From a checkpoint of a small encoder-decoder audio transcriber: encoder activation silu.
Rows from block 3 of the text decoder of a small encoder-decoder audio transcriber, named by matrix and row number. Rows with one number belong to one neuron. Each number is 200 + 30 x the weight over its row's rms, rounded and kept within 0 to 999. All counts start at 0.
After each neuron's rows are labels from the 100 texts, of 14976, where the neuron reaches its largest size: "tokens" is the input token at the peak. Only what is clearly more common there than usual is listed. The data: single English nouns, adjectives and verbs, spoken by a formant synthesiser in many voices.
# gate: MLP gate (decoder.blocks.3.mlp.gate.weight, 336x128), inputs 64-127
# fc1: MLP up (decoder.blocks.3.mlp.fc1.weight, 336x128), inputs 64-127
# fc2: MLP down (decoder.blocks.3.mlp.fc2.weight, 128x336, transposed), outputs 64-127

gate.86,189,248,186,198,195,200,169,181,198,164,213,226,232,220,216,237,225,220,176,245,205,168,251,158,226,205,236,160,165,208,179,160,179,218,208,167,192,149,206,206,229,193,243,218,200,191,210,179,192,159,83,180,237,220,153,203,227,218,171,204,199,240,172,245
fc1.86,179,177,214,197,207,237,170,185,219,198,245,199,214,182,194,207,237,157,191,173,199,194,272,174,214,187,206,160,192,187,212,172,242,232,248,259,149,244,192,229,183,182,211,203,171,219,220,230,189,165,169,138,249,249,184,231,190,174,156,125,249,236,193,163
fc2.86,181,208,174,189,182,232,216,218,198,218,196,151,195,167,148,175,157,171,207,181,175,145,224,156,191,172,250,220,198,224,217,278,203,215,213,200,152,243,212,180,231,216,189,220,202,243,236,189,143,206,178,238,222,189,177,197,257,219,259,166,193,193,196,215
tokens: "s"

gate.83,187,196,201,199,194,223,149,224,270,208,161,212,177,207,214,185,204,184,212,236,209,232,255,190,175,166,213,199,208,224,191,248,205,200,169,161,189,185,224,197,183,144,132,214,202,216,217,264,163,172,161,249,217,219,261,200,187,186,181,238,212,234,156,152
fc1.83,226,225,211,201,189,155,247,187,145,182,219,186,203,181,181,221,193,218,209,154,150,174,154,230,224,243,169,189,187,196,193,145,180,195,232,235,182,210,204,203,211,253,236,173,224,203,182,133,239,249,224,149,176,176,159,215,201,205,201,166,189,186,283,232
fc2.83,183,217,169,198,217,189,182,226,226,221,186,183,153,167,224,159,235,174,219,217,226,157,207,204,191,192,218,194,211,198,262,222,216,208,209,208,246,165,223,153,141,173,220,265,245,212,183,208,228,214,193,235,202,187,207,228,127,177,195,212,191,192,253,231
tokens: "h"

gate.260,217,218,152,219,249,220,230,172,194,203,240,184,205,185,233,150,195,232,152,222,236,202,294,194,209,171,179,191,176,163,173,206,190,162,148,196,208,218,223,164,192,219,154,151,187,224,263,237,242,253,228,199,174,218,176,222,219,210,216,182,218,184,196,197
fc1.260,187,254,175,201,222,212,185,188,160,151,244,221,204,196,264,101,198,194,190,204,243,181,261,119,176,161,191,177,245,156,150,175,228,205,168,201,252,197,196,177,168,186,183,165,206,217,236,233,182,193,184,218,191,212,187,208,194,197,191,219,220,181,193,186
fc2.260,213,140,212,206,203,183,232,221,192,243,196,166,141,215,185,201,148,238,258,157,190,226,179,216,214,175,219,191,240,188,231,162,215,227,192,156,210,241,194,230,157,244,132,208,170,199,186,172,185,189,149,185,229,237,175,173,222,288,245,267,172,207,213,165
tokens: "h"

gate.119,163,244,164,214,207,196,198,214,243,210,258,215,240,242,195,205,138,187,193,169,233,162,197,236,239,221,155,186,187,251,221,179,187,163,202,198,203,195,204,200,212,184,217,182,240,187,163,176,206,198,291,166,197,196,212,162,117,127,199,236,217,211,147,220
fc1.119,205,155,215,223,215,154,207,238,246,195,173,197,188,133,241,206,222,202,157,221,165,226,140,200,245,209,223,198,160,167,189,229,201,244,237,196,182,204,195,208,197,187,165,226,172,231,205,246,204,203,168,222,185,165,205,231,249,225,177,185,173,172,257,179
fc2.119,217,194,213,148,203,188,250,188,238,187,173,176,190,184,221,186,181,204,178,196,247,189,212,191,172,186,166,188,185,218,186,165,221,184,191,198,192,161,200,196,205,175,236,214,182,223,219,200,190,232,242,212,200,239,185,249,207,192,227,288,237,151,182,189
tokens: "h"

gate.177,182,266,222,215,197,195,166,175,168,234,173,176,177,178,180,193,246,160,169,204,220,225,185,185,187,171,206,130,196,211,196,209,234,228,217,189,215,162,223,220,221,225,173,242,219,193,176,199,189,235,170,215,245,169,187,160,182,214,229,204,209,223,162,228
fc1.177,164,207,193,228,182,203,222,161,207,241,172,178,201,181,184,173,207,207,172,188,191,230,150,208,219,161,193,220,137,156,141,185,182,221,224,147,218,175,217,236,201,238,162,219,148,193,218,160,160,226,212,199,200,236,171,160,200,256,250,215,182,254,250,211
fc2.177,207,164,178,202,222,219,218,209,200,168,252,215,225,216,200,175,192,198,233,179,221,243,209,228,219,242,213,189,179,171,255,166,196,217,161,211,161,252,222,153,234,174,274,151,198,254,205,184,251,177,230,182,212,190,190,208,205,147,162,177,182,195,204,226
tokens: "s"

gate.303,161,211,178,213,246,191,230,231,150,191,202,181,211,190,198,196,223,218,217,256,255,211,214,179,222,204,226,205,208,177,244,196,219,239,146,184,210,214,215,176,156,217,221,251,206,162,199,224,196,211,161,225,164,271,189,179,213,210,177,206,223,223,182,198
fc1.303,227,159,178,197,157,182,177,201,215,220,183,224,160,236,234,202,178,201,207,150,134,189,212,190,158,220,193,186,184,171,174,192,175,172,267,188,242,137,178,219,213,176,123,215,193,212,234,169,200,169,207,201,207,168,186,207,197,207,215,200,194,135,212,208
fc2.303,211,138,177,165,212,175,155,252,236,215,241,286,232,207,225,204,193,175,261,240,214,236,174,204,169,188,127,221,204,171,172,169,193,174,230,181,199,171,177,201,169,217,210,205,183,213,182,221,204,234,205,230,169,229,214,162,153,197,205,224,233,181,239,195
tokens: "s"

gate.332,208,211,164,159,225,212,165,186,201,162,178,194,167,207,239,211,251,148,175,176,209,219,210,164,210,246,196,226,150,200,173,205,199,209,156,227,231,238,227,188,167,183,158,245,192,183,254,212,244,181,203,197,172,192,169,200,170,181,203,130,254,210,211,207
fc1.332,179,212,208,185,242,226,192,179,165,223,193,188,128,158,175,162,201,226,215,145,157,214,201,197,205,218,204,231,213,226,176,200,224,221,239,221,272,188,211,208,200,233,236,231,173,190,215,184,226,201,190,181,251,160,122,188,227,192,232,210,205,196,179,236
fc2.332,214,238,199,139,188,267,257,169,189,216,236,156,182,239,183,193,218,223,159,140,193,180,241,180,178,212,171,229,167,199,216,236,204,219,175,267,208,214,180,243,179,236,214,206,240,199,212,227,138,242,222,200,237,201,184,222,182,188,147,199,204,183,157,226
tokens: "c"

gate.271,195,183,191,171,204,245,173,236,265,183,179,197,195,228,241,197,236,235,202,170,187,179,197,130,200,189,211,179,235,186,183,232,177,161,146,119,195,175,230,151,179,190,179,207,137,224,244,229,232,169,197,239,195,218,246,224,198,230,177,211,205,250,205,134
fc1.271,194,209,214,239,231,223,192,220,178,256,268,236,175,176,196,189,184,218,130,183,189,205,218,238,192,264,199,171,213,181,194,253,223,252,198,239,216,158,189,227,226,254,226,222,223,174,177,200,129,209,239,196,133,184,152,183,187,218,205,203,207,144,202,242
fc2.271,192,281,217,172,190,221,198,196,176,240,181,198,214,163,211,150,197,186,170,211,236,221,227,218,176,193,179,191,187,263,150,243,218,194,153,179,247,166,225,157,218,173,208,222,200,200,192,150,189,243,205,237,224,215,216,211,205,184,149,183,201,208,217,187
tokens: "r"

gate.122,207,182,179,215,204,170,196,100,166,204,194,211,191,182,241,248,211,190,179,158,225,191,207,164,217,236,188,249,217,195,197,205,224,188,131,188,166,235,199,193,203,145,187,241,223,189,211,177,203,193,241,199,166,232,184,258,217,205,250,156,180,254,236,219
fc1.122,270,251,192,199,235,184,212,169,231,207,199,238,208,202,172,206,156,197,116,182,228,175,263,211,214,220,200,198,209,189,207,172,191,159,192,184,209,228,190,204,229,210,201,181,214,246,202,208,169,235,217,239,211,241,185,192,187,227,195,140,162,171,200,157
fc2.122,187,173,210,224,242,194,234,216,196,218,207,171,207,230,235,192,194,189,203,228,180,174,159,264,187,173,182,172,206,210,172,130,222,218,174,185,243,163,168,183,145,228,183,210,233,192,265,196,150,159,192,179,208,148,239,177,205,169,215,237,208,162,179,180
tokens: "<end>"

gate.241,211,184,217,146,175,212,183,188,202,185,172,172,201,187,175,107,216,194,222,203,198,271,190,222,198,180,169,226,222,210,208,184,236,177,233,219,213,209,196,221,209,185,195,216,172,209,133,122,214,177,172,201,231,261,213,172,165,164,254,187,243,229,185,225
fc1.241,211,172,195,157,205,217,208,239,197,182,184,187,161,183,172,137,239,199,230,195,206,260,212,172,184,184,176,234,225,223,187,161,230,196,230,218,202,203,190,198,187,159,197,199,206,183,130,150,210,201,166,214,236,240,162,180,179,125,236,214,242,232,156,216
fc2.241,170,169,213,256,208,213,150,248,134,213,199,175,189,216,176,174,223,199,212,219,192,193,151,244,197,210,186,220,223,201,226,252,201,198,152,216,201,188,204,172,194,247,205,174,172,205,236,226,161,223,227,195,175,171,185,221,204,216,218,148,220,162,228,185
tokens: "e"

gate.195,217,225,213,212,179,204,221,205,177,228,216,149,189,176,241,186,235,200,213,202,200,210,230,238,230,253,192,179,163,221,246,145,194,207,212,177,193,259,170,210,215,180,183,273,154,149,161,227,237,193,221,210,161,244,172,223,209,220,201,197,172,209,187,158
fc1.195,210,185,181,197,207,191,209,145,215,209,196,216,212,230,205,227,215,151,161,201,137,167,167,214,224,180,195,171,210,229,202,222,217,177,230,211,178,173,263,159,197,261,195,175,198,228,232,149,234,181,201,162,222,170,228,180,192,175,166,210,227,193,171,185
fc2.195,169,196,211,160,156,206,161,210,170,229,199,189,164,250,218,251,174,171,171,192,195,192,154,162,195,212,196,196,195,163,228,199,228,214,190,148,161,157,207,197,162,236,187,178,239,210,210,204,167,176,144,221,227,241,145,200,186,252,189,197,165,238,203,237
tokens: "r"

gate.208,235,173,196,183,110,266,245,252,212,241,173,217,159,164,230,205,164,234,144,216,232,191,153,230,179,196,186,184,169,189,178,237,277,192,188,149,229,205,187,204,158,174,229,207,172,210,204,202,102,196,205,221,201,189,210,221,195,241,172,190,176,195,213,205
fc1.208,190,180,220,205,243,145,245,210,277,216,227,225,215,182,108,214,186,187,190,227,196,232,166,210,183,285,150,189,159,201,145,202,246,207,155,201,208,197,142,180,199,195,213,152,170,224,222,190,186,242,198,184,220,229,215,213,230,173,164,207,189,190,212,185
fc2.208,188,253,227,236,211,265,173,162,173,215,168,200,169,222,186,178,195,225,237,217,197,158,239,137,224,164,211,208,249,177,204,182,178,179,166,191,168,161,238,216,179,177,188,215,178,235,186,211,212,181,212,196,234,131,206,167,262,211,193,221,187,174,199,188
tokens: "j"; "l"

gate.216,193,211,187,232,213,161,197,209,207,150,147,131,161,151,182,185,194,164,168,237,276,208,247,221,244,230,239,180,163,221,172,164,191,148,207,213,170,215,174,234,242,175,225,226,148,142,161,149,189,226,198,234,151,196,202,204,181,182,245,207,203,201,167,223
fc1.216,181,225,193,224,234,167,203,222,214,152,129,133,154,144,165,182,172,188,210,189,270,224,224,197,209,256,235,204,202,227,156,178,214,177,192,212,194,207,169,259,238,192,233,213,164,153,165,183,182,206,198,231,165,213,202,210,154,179,225,204,217,164,153,212
fc2.216,166,213,177,169,177,225,177,211,173,204,298,212,230,155,215,217,256,153,209,195,169,256,200,240,178,217,184,203,213,192,237,227,124,201,193,213,245,267,167,211,205,204,242,187,176,218,256,175,181,110,224,207,174,201,182,187,205,213,194,225,234,135,219,215
tokens: "r"

gate.94,188,270,227,202,214,174,206,199,205,231,166,203,192,212,203,247,209,193,174,172,204,197,170,229,186,228,213,218,246,163,212,213,186,214,213,247,248,191,200,197,230,212,234,225,217,242,178,182,175,211,177,183,155,246,206,180,204,166,229,172,213,155,217,166
fc1.94,189,156,170,190,171,178,219,170,193,197,200,237,226,216,171,155,190,164,206,227,219,217,177,152,196,158,243,184,177,235,206,188,173,169,208,198,140,232,230,195,217,157,171,233,193,163,199,208,188,210,197,178,230,239,169,203,225,253,217,241,139,270,175,175
fc2.94,266,225,275,176,236,222,168,220,189,219,205,194,240,222,215,227,159,222,160,237,213,189,189,199,198,245,224,233,206,204,236,167,277,207,191,188,191,187,146,160,194,219,205,144,191,202,189,165,220,198,199,274,192,173,136,132,155,213,152,164,250,194,247,171
tokens: "a"

gate.207,243,183,241,194,156,208,204,197,210,184,157,194,188,144,225,193,191,190,220,192,212,248,200,213,234,236,191,204,211,174,210,206,195,260,206,183,187,262,259,260,170,233,208,247,188,199,151,178,239,173,212,165,185,194,204,242,165,194,157,167,206,184,245,123
fc1.207,217,218,246,185,175,173,236,195,232,181,115,217,217,173,228,184,191,184,186,235,200,210,165,230,232,251,136,215,225,202,202,183,219,228,240,217,167,263,228,223,186,247,172,217,201,182,142,184,234,186,189,180,139,188,229,215,178,161,173,211,231,217,219,125
fc2.207,208,210,203,200,182,147,224,229,181,214,184,199,243,178,239,242,162,203,129,229,157,187,182,221,238,134,197,229,194,219,202,231,175,265,205,182,233,120,196,189,202,185,181,189,190,212,199,162,237,211,211,256,232,225,243,224,167,194,203,235,202,210,206,159
tokens: "j"

gate.225,208,180,229,212,204,181,171,259,172,181,245,126,194,222,168,196,198,200,194,222,188,215,213,229,237,243,229,210,220,162,164,241,218,218,168,253,189,128,206,208,145,200,190,186,247,191,169,265,174,179,255,218,182,251,193,182,170,247,209,167,206,170,181,195
fc1.225,225,164,213,269,266,208,183,208,223,212,147,167,186,160,158,221,167,245,197,214,224,233,197,234,139,231,211,288,242,180,194,249,201,153,164,223,142,204,208,207,170,213,200,173,191,208,138,207,197,198,230,220,231,230,224,210,151,221,206,197,181,188,239,169
fc2.225,214,177,179,205,212,225,230,147,219,147,201,218,207,219,183,147,205,171,249,155,158,175,147,212,227,206,153,212,207,164,129,209,217,182,224,205,157,211,179,202,191,245,184,160,199,207,208,204,143,215,214,153,241,180,205,197,216,198,234,183,179,243,209,188
tokens: "n"

gate.247,200,227,199,250,177,141,182,188,165,191,136,212,174,167,184,219,234,204,221,189,158,189,270,253,203,237,207,225,236,245,167,238,192,171,218,218,204,204,187,220,210,156,233,197,166,206,162,163,218,230,137,237,184,193,151,186,236,225,186,238,133,165,242,241
fc1.247,226,199,181,232,185,136,225,203,244,203,186,178,185,214,266,249,184,207,213,136,199,181,212,203,184,193,204,194,219,146,209,187,183,201,220,175,224,192,209,232,227,254,190,227,205,206,188,190,219,176,175,213,213,198,151,213,186,180,246,223,247,189,164,209
fc2.247,215,244,219,140,191,266,204,157,243,176,145,213,138,192,186,173,198,215,190,244,206,187,217,242,196,197,241,216,188,239,227,236,202,189,210,241,205,223,172,216,190,158,219,170,205,211,240,194,186,261,231,189,174,206,194,226,186,191,163,219,179,247,215,232
tokens: "h"; "l"

gate.152,189,196,228,172,201,261,166,220,216,188,135,215,175,192,236,200,177,239,261,174,246,213,179,210,181,216,228,239,193,206,222,199,158,171,198,176,236,176,183,200,182,230,183,163,169,246,225,214,214,227,242,143,223,206,160,212,215,141,143,202,226,264,223,190
fc1.152,190,216,250,213,181,245,195,195,183,233,193,179,202,180,239,185,185,252,217,124,213,188,154,212,198,216,254,272,234,179,207,177,157,202,190,189,215,208,195,204,200,219,204,208,149,242,207,225,273,194,218,182,182,210,163,243,194,152,147,169,185,239,204,246
fc2.152,191,222,168,205,206,232,171,175,222,234,180,207,158,195,173,184,181,147,196,231,221,198,168,233,197,235,183,156,211,210,186,162,229,164,195,170,220,236,193,194,209,218,203,162,195,201,208,165,163,215,252,241,234,180,216,197,237,191,259,144,187,183,280,183
tokens: "n"

gate.268,206,248,160,183,217,151,216,229,164,233,187,179,200,204,250,183,200,167,225,243,160,213,197,221,198,267,196,210,217,195,206,229,179,221,254,185,205,227,189,199,254,217,170,166,230,228,243,221,158,163,158,259,247,225,187,156,150,131,191,231,221,226,183,215
fc1.268,192,212,167,219,162,180,179,171,220,222,154,197,177,176,224,137,237,231,196,204,200,258,185,229,213,170,240,176,237,186,221,153,200,170,215,169,210,238,150,227,188,205,172,196,206,228,199,220,186,195,184,254,141,205,199,251,248,202,213,234,245,221,180,187
fc2.268,176,184,186,211,232,234,240,223,196,183,282,219,196,205,173,199,230,247,202,178,189,191,253,226,193,236,215,199,180,204,194,186,137,169,169,242,162,168,206,183,223,192,191,189,237,215,220,204,187,181,226,207,188,202,207,194,166,209,194,227,143,231,163,230
tokens: "s"

gate.118,179,209,228,140,163,200,230,181,217,226,190,193,158,173,225,183,195,217,195,191,148,197,224,173,187,257,188,223,174,210,198,259,245,158,198,154,215,149,165,204,172,204,125,220,137,195,228,215,183,206,243,169,168,184,187,154,181,203,221,173,169,163,229,235
fc1.118,184,250,182,197,200,239,158,175,201,197,160,249,212,198,226,172,207,218,223,224,200,220,205,160,206,219,220,245,165,163,229,222,244,172,212,192,222,211,153,168,190,194,271,209,221,230,247,213,223,194,175,179,191,228,197,210,210,209,165,179,236,180,195,198
fc2.118,216,142,239,195,200,203,161,205,154,265,208,198,168,189,135,227,197,206,178,163,189,209,216,188,198,179,205,145,243,185,191,225,208,180,169,192,184,205,176,271,199,202,156,272,182,169,203,183,160,223,207,214,188,183,206,187,196,203,238,186,148,229,224,208
tokens: "c"

gate.126,194,211,197,248,154,235,200,191,191,208,232,275,222,163,147,210,237,178,242,165,202,232,182,206,176,233,223,127,208,134,217,176,170,209,219,203,172,203,225,207,228,169,228,232,217,200,206,193,237,177,212,149,208,189,210,172,167,186,209,237,194,174,254,227
fc1.126,195,202,204,180,184,208,207,135,190,202,204,170,196,236,240,214,159,197,173,228,176,198,222,201,212,142,176,263,199,249,196,246,248,208,158,185,234,233,176,191,195,219,166,217,151,173,171,235,167,225,157,204,199,209,177,222,248,192,189,194,170,199,146,187
fc2.126,198,162,233,216,255,160,198,230,255,229,218,219,158,173,176,151,213,173,151,162,241,183,190,162,161,272,267,179,177,192,193,179,161,220,206,218,224,178,214,140,228,210,238,206,234,206,222,162,215,244,193,202,222,192,217,214,179,259,209,205,177,229,204,143
tokens: "h"

gate.335,150,174,217,227,188,201,202,162,219,218,158,231,192,229,222,194,177,214,203,119,172,151,206,203,198,221,216,168,132,201,255,196,222,186,204,188,207,210,224,205,182,177,206,228,198,161,213,214,223,176,217,153,172,226,219,212,231,219,152,201,186,241,219,201
fc1.335,204,223,218,204,267,260,189,204,219,234,153,218,223,238,223,205,158,200,199,201,219,209,196,193,211,293,227,191,117,210,196,203,197,206,224,174,216,157,163,228,171,189,237,183,169,207,207,206,229,136,239,213,227,224,213,194,200,207,169,192,238,188,212,172
fc2.335,204,158,167,203,129,221,190,204,171,195,216,184,212,171,187,171,186,212,243,234,167,163,197,188,151,237,196,151,194,225,213,172,246,171,197,182,237,170,207,264,244,271,228,220,219,212,204,192,194,154,147,212,226,166,203,204,175,232,225,176,148,212,171,202
tokens: "n"

gate.206,130,199,180,256,215,206,248,211,172,207,185,161,185,206,209,188,216,189,192,160,147,203,214,227,147,249,192,146,201,196,236,181,215,218,245,154,200,200,189,152,223,175,211,208,220,197,225,154,167,147,231,212,173,252,245,266,233,164,150,191,197,194,181,273
fc1.206,237,230,224,136,209,165,158,223,218,186,210,227,186,202,200,219,219,194,239,251,239,187,178,163,259,156,203,251,278,216,200,255,190,227,187,248,150,169,209,189,225,235,201,214,204,186,154,220,207,234,173,210,191,159,173,164,187,210,198,236,176,226,184,176
fc2.206,180,140,258,187,222,227,228,214,188,195,190,173,170,209,207,128,230,146,186,196,203,209,212,255,188,166,220,250,234,254,159,210,237,141,203,137,240,197,232,204,198,159,232,233,254,194,207,178,179,216,202,223,195,212,238,233,161,195,191,254,230,192,199,174
tokens: "<end>"; "i"; "t"

gate.284,200,192,187,139,227,220,161,241,237,174,206,194,172,176,195,241,205,178,215,207,207,217,236,149,188,171,239,159,206,161,245,197,218,183,243,202,175,230,188,211,223,208,134,177,187,231,271,234,215,153,237,189,223,205,224,198,182,201,137,143,205,243,158,129
fc1.284,168,212,192,212,208,163,151,201,200,200,162,150,214,183,200,193,150,136,195,224,214,234,189,258,133,196,143,267,181,244,195,199,203,211,213,206,229,204,199,195,199,220,259,202,216,187,207,156,156,250,223,185,284,264,153,224,191,221,206,236,216,145,192,192
fc2.284,207,213,175,145,218,181,233,259,215,184,226,188,211,162,210,181,242,164,202,194,191,199,231,239,158,207,163,241,177,193,221,245,193,218,213,215,143,161,164,209,206,185,210,201,175,194,212,255,181,213,172,201,261,229,206,214,205,197,166,236,174,194,246,184
tokens: "r"

gate.56,168,207,201,219,220,254,167,206,143,243,108,150,192,239,178,231,206,221,198,186,214,169,186,185,202,187,233,224,128,212,203,221,232,188,231,143,231,146,182,213,194,211,178,204,145,193,194,214,193,192,230,201,211,251,210,248,256,203,166,167,199,197,212,236
fc1.56,178,253,185,185,211,165,283,203,198,176,239,185,229,208,195,243,196,196,184,200,188,200,202,232,209,191,188,207,237,176,212,190,208,217,170,203,193,183,165,196,214,203,190,126,210,210,139,192,149,284,145,210,184,187,216,177,191,208,241,262,177,188,185,221
fc2.56,139,177,209,246,199,179,181,243,233,166,234,218,171,229,214,167,237,226,175,208,195,169,207,208,194,138,199,181,191,230,217,163,194,207,199,224,168,220,195,129,202,191,202,202,212,197,251,172,187,234,234,184,195,187,190,196,179,204,172,200,284,190,224,226
tokens: "n"

gate.304,239,179,172,209,229,211,178,209,172,147,263,150,186,222,207,257,211,214,254,194,204,256,194,228,191,159,221,232,197,180,189,194,200,212,170,197,208,228,244,176,216,219,207,252,199,179,221,202,216,203,194,212,236,201,213,143,253,193,167,247,195,160,247,183
fc1.304,180,249,184,147,232,223,241,196,195,256,192,195,194,133,176,183,164,164,180,211,189,214,175,188,203,231,192,216,197,153,195,243,235,229,227,210,208,123,184,252,189,224,176,211,142,206,220,206,205,195,212,177,221,165,215,203,141,236,205,161,178,200,229,206
fc2.304,236,176,227,206,229,174,220,246,205,160,230,202,244,252,156,219,127,280,256,156,196,238,198,191,168,167,167,172,193,232,233,199,178,205,170,233,208,242,249,159,142,195,232,212,199,206,260,194,150,226,182,210,190,202,224,170,184,206,209,236,219,235,202,167
tokens: "a"

gate.300,196,232,219,207,240,196,188,189,211,207,162,236,165,212,225,202,208,244,201,250,205,198,216,160,227,132,246,145,194,178,215,156,182,204,206,201,190,242,246,209,175,211,233,206,184,166,258,260,124,196,198,186,170,155,187,219,184,232,227,169,216,235,178,166
fc1.300,206,199,162,176,170,198,211,235,225,201,200,199,218,203,226,143,211,168,186,185,226,209,199,162,150,207,215,161,200,171,185,164,175,156,197,189,220,197,180,195,219,194,103,160,178,250,277,184,241,154,225,199,188,156,197,206,206,193,189,164,195,178,221,212
fc2.300,195,114,211,242,196,170,179,192,257,180,183,259,218,208,231,252,158,198,207,206,228,246,171,214,205,126,161,238,218,207,166,160,189,159,215,168,203,173,235,175,167,179,238,208,184,226,196,221,207,225,197,202,159,232,238,211,152,243,197,205,240,203,251,161
tokens: "s"

gate.138,202,204,221,164,233,266,185,208,221,201,193,129,198,188,206,208,166,210,211,147,210,198,198,186,190,182,206,238,182,209,220,277,205,230,161,161,182,150,199,189,179,230,193,185,183,169,162,191,254,207,159,208,254,185,215,168,179,219,179,181,211,218,186,189
fc1.138,167,210,147,202,160,177,211,139,201,214,229,245,182,181,195,231,228,162,222,233,246,196,223,200,216,238,177,139,182,175,180,184,204,216,233,229,235,244,219,217,200,209,189,211,205,258,225,224,166,197,250,194,190,258,145,212,200,180,220,215,175,183,175,129
fc2.138,179,162,194,224,166,200,195,224,196,179,224,186,233,173,167,131,194,231,168,218,194,190,260,187,215,204,198,227,229,175,173,198,197,218,199,276,232,209,187,165,144,168,176,149,230,231,218,179,256,146,190,208,191,217,229,179,163,245,200,267,258,171,157,193
tokens: "e"

gate.157,239,140,226,174,218,192,200,159,220,203,149,193,197,166,175,167,207,185,207,172,155,199,201,176,159,168,222,199,240,220,212,170,229,184,232,246,190,227,214,205,225,196,179,206,200,186,137,214,165,225,210,190,281,229,163,195,206,183,199,249,176,201,149,226
fc1.157,241,156,236,176,227,208,190,145,203,184,190,178,186,182,209,169,160,163,184,177,204,208,226,134,148,211,209,228,238,239,227,193,241,225,183,200,212,221,173,235,216,229,182,231,249,176,228,203,172,217,195,183,281,250,176,213,176,200,166,213,198,219,180,189
fc2.157,236,153,225,174,198,168,221,226,173,193,201,222,169,174,144,207,224,200,282,182,188,211,117,235,213,285,189,229,192,171,225,270,158,201,232,162,150,192,226,219,169,180,219,151,192,199,208,241,185,208,208,203,220,236,174,230,203,153,198,208,179,218,213,198
tokens: "h"

gate.224,172,224,206,116,195,158,224,201,235,244,224,193,198,200,209,235,211,219,221,215,176,247,189,206,227,221,168,192,161,147,176,188,201,209,221,217,218,237,175,203,239,202,188,188,206,217,212,189,238,238,181,176,198,185,187,170,183,190,178,174,248,237,183,129
fc1.224,233,142,165,212,167,184,211,201,262,172,218,213,160,182,266,194,214,197,172,204,230,214,221,233,173,211,203,215,169,175,173,184,235,235,207,220,197,211,173,195,198,179,165,221,213,267,156,238,248,229,232,186,209,221,163,234,194,236,227,168,240,212,178,163
fc2.224,182,232,207,227,267,207,191,173,200,215,206,139,246,178,210,185,204,212,188,204,195,195,242,235,207,226,277,223,229,209,187,190,211,183,226,210,198,173,237,173,162,215,195,154,188,127,236,237,251,174,205,139,241,215,211,165,218,207,221,148,165,197,220,190
tokens: "r"

gate.182,193,177,236,197,241,223,221,198,167,194,170,203,162,197,221,166,214,260,196,195,157,194,213,192,218,238,246,225,234,159,213,143,235,194,217,210,254,197,193,254,156,201,180,189,176,141,192,173,218,155,185,172,134,224,220,226,175,173,168,157,193,196,168,236
fc1.182,188,225,155,213,173,210,195,195,195,256,193,209,221,203,180,261,173,226,170,222,207,191,163,200,222,225,203,212,142,215,210,208,182,153,236,183,231,161,204,226,243,202,188,202,222,156,199,158,219,214,184,243,199,199,214,220,241,240,191,155,176,191,220,159
fc2.182,215,156,227,195,146,218,216,206,177,176,240,232,165,127,169,210,224,168,175,173,194,176,180,177,236,211,187,174,190,256,171,237,213,243,217,249,208,173,191,221,201,220,208,270,216,204,186,230,215,177,172,191,242,208,176,145,148,206,181,200,218,178,168,153
tokens: "n"

gate.191,212,165,189,219,192,187,216,233,183,208,171,177,235,196,165,135,224,212,224,170,211,214,174,211,258,261,167,246,228,193,199,217,228,171,196,203,176,211,211,145,159,192,158,217,184,189,173,218,208,196,198,218,207,241,206,201,173,209,219,143,235,192,163,154
fc1.191,176,182,198,177,182,191,245,185,179,174,170,166,213,214,130,191,207,229,200,249,174,202,171,187,202,239,134,225,209,200,183,122,259,158,204,181,227,228,258,205,193,200,170,231,192,194,195,177,214,217,187,224,180,258,221,186,188,193,260,134,227,203,212,212
fc2.191,176,194,196,172,248,226,203,194,208,165,189,158,179,220,190,180,156,235,194,121,156,210,201,202,168,188,190,300,259,217,181,167,157,196,258,221,196,207,227,238,167,211,141,187,183,195,174,263,188,186,194,214,161,216,197,206,170,212,215,193,204,200,220,179
tokens: "n"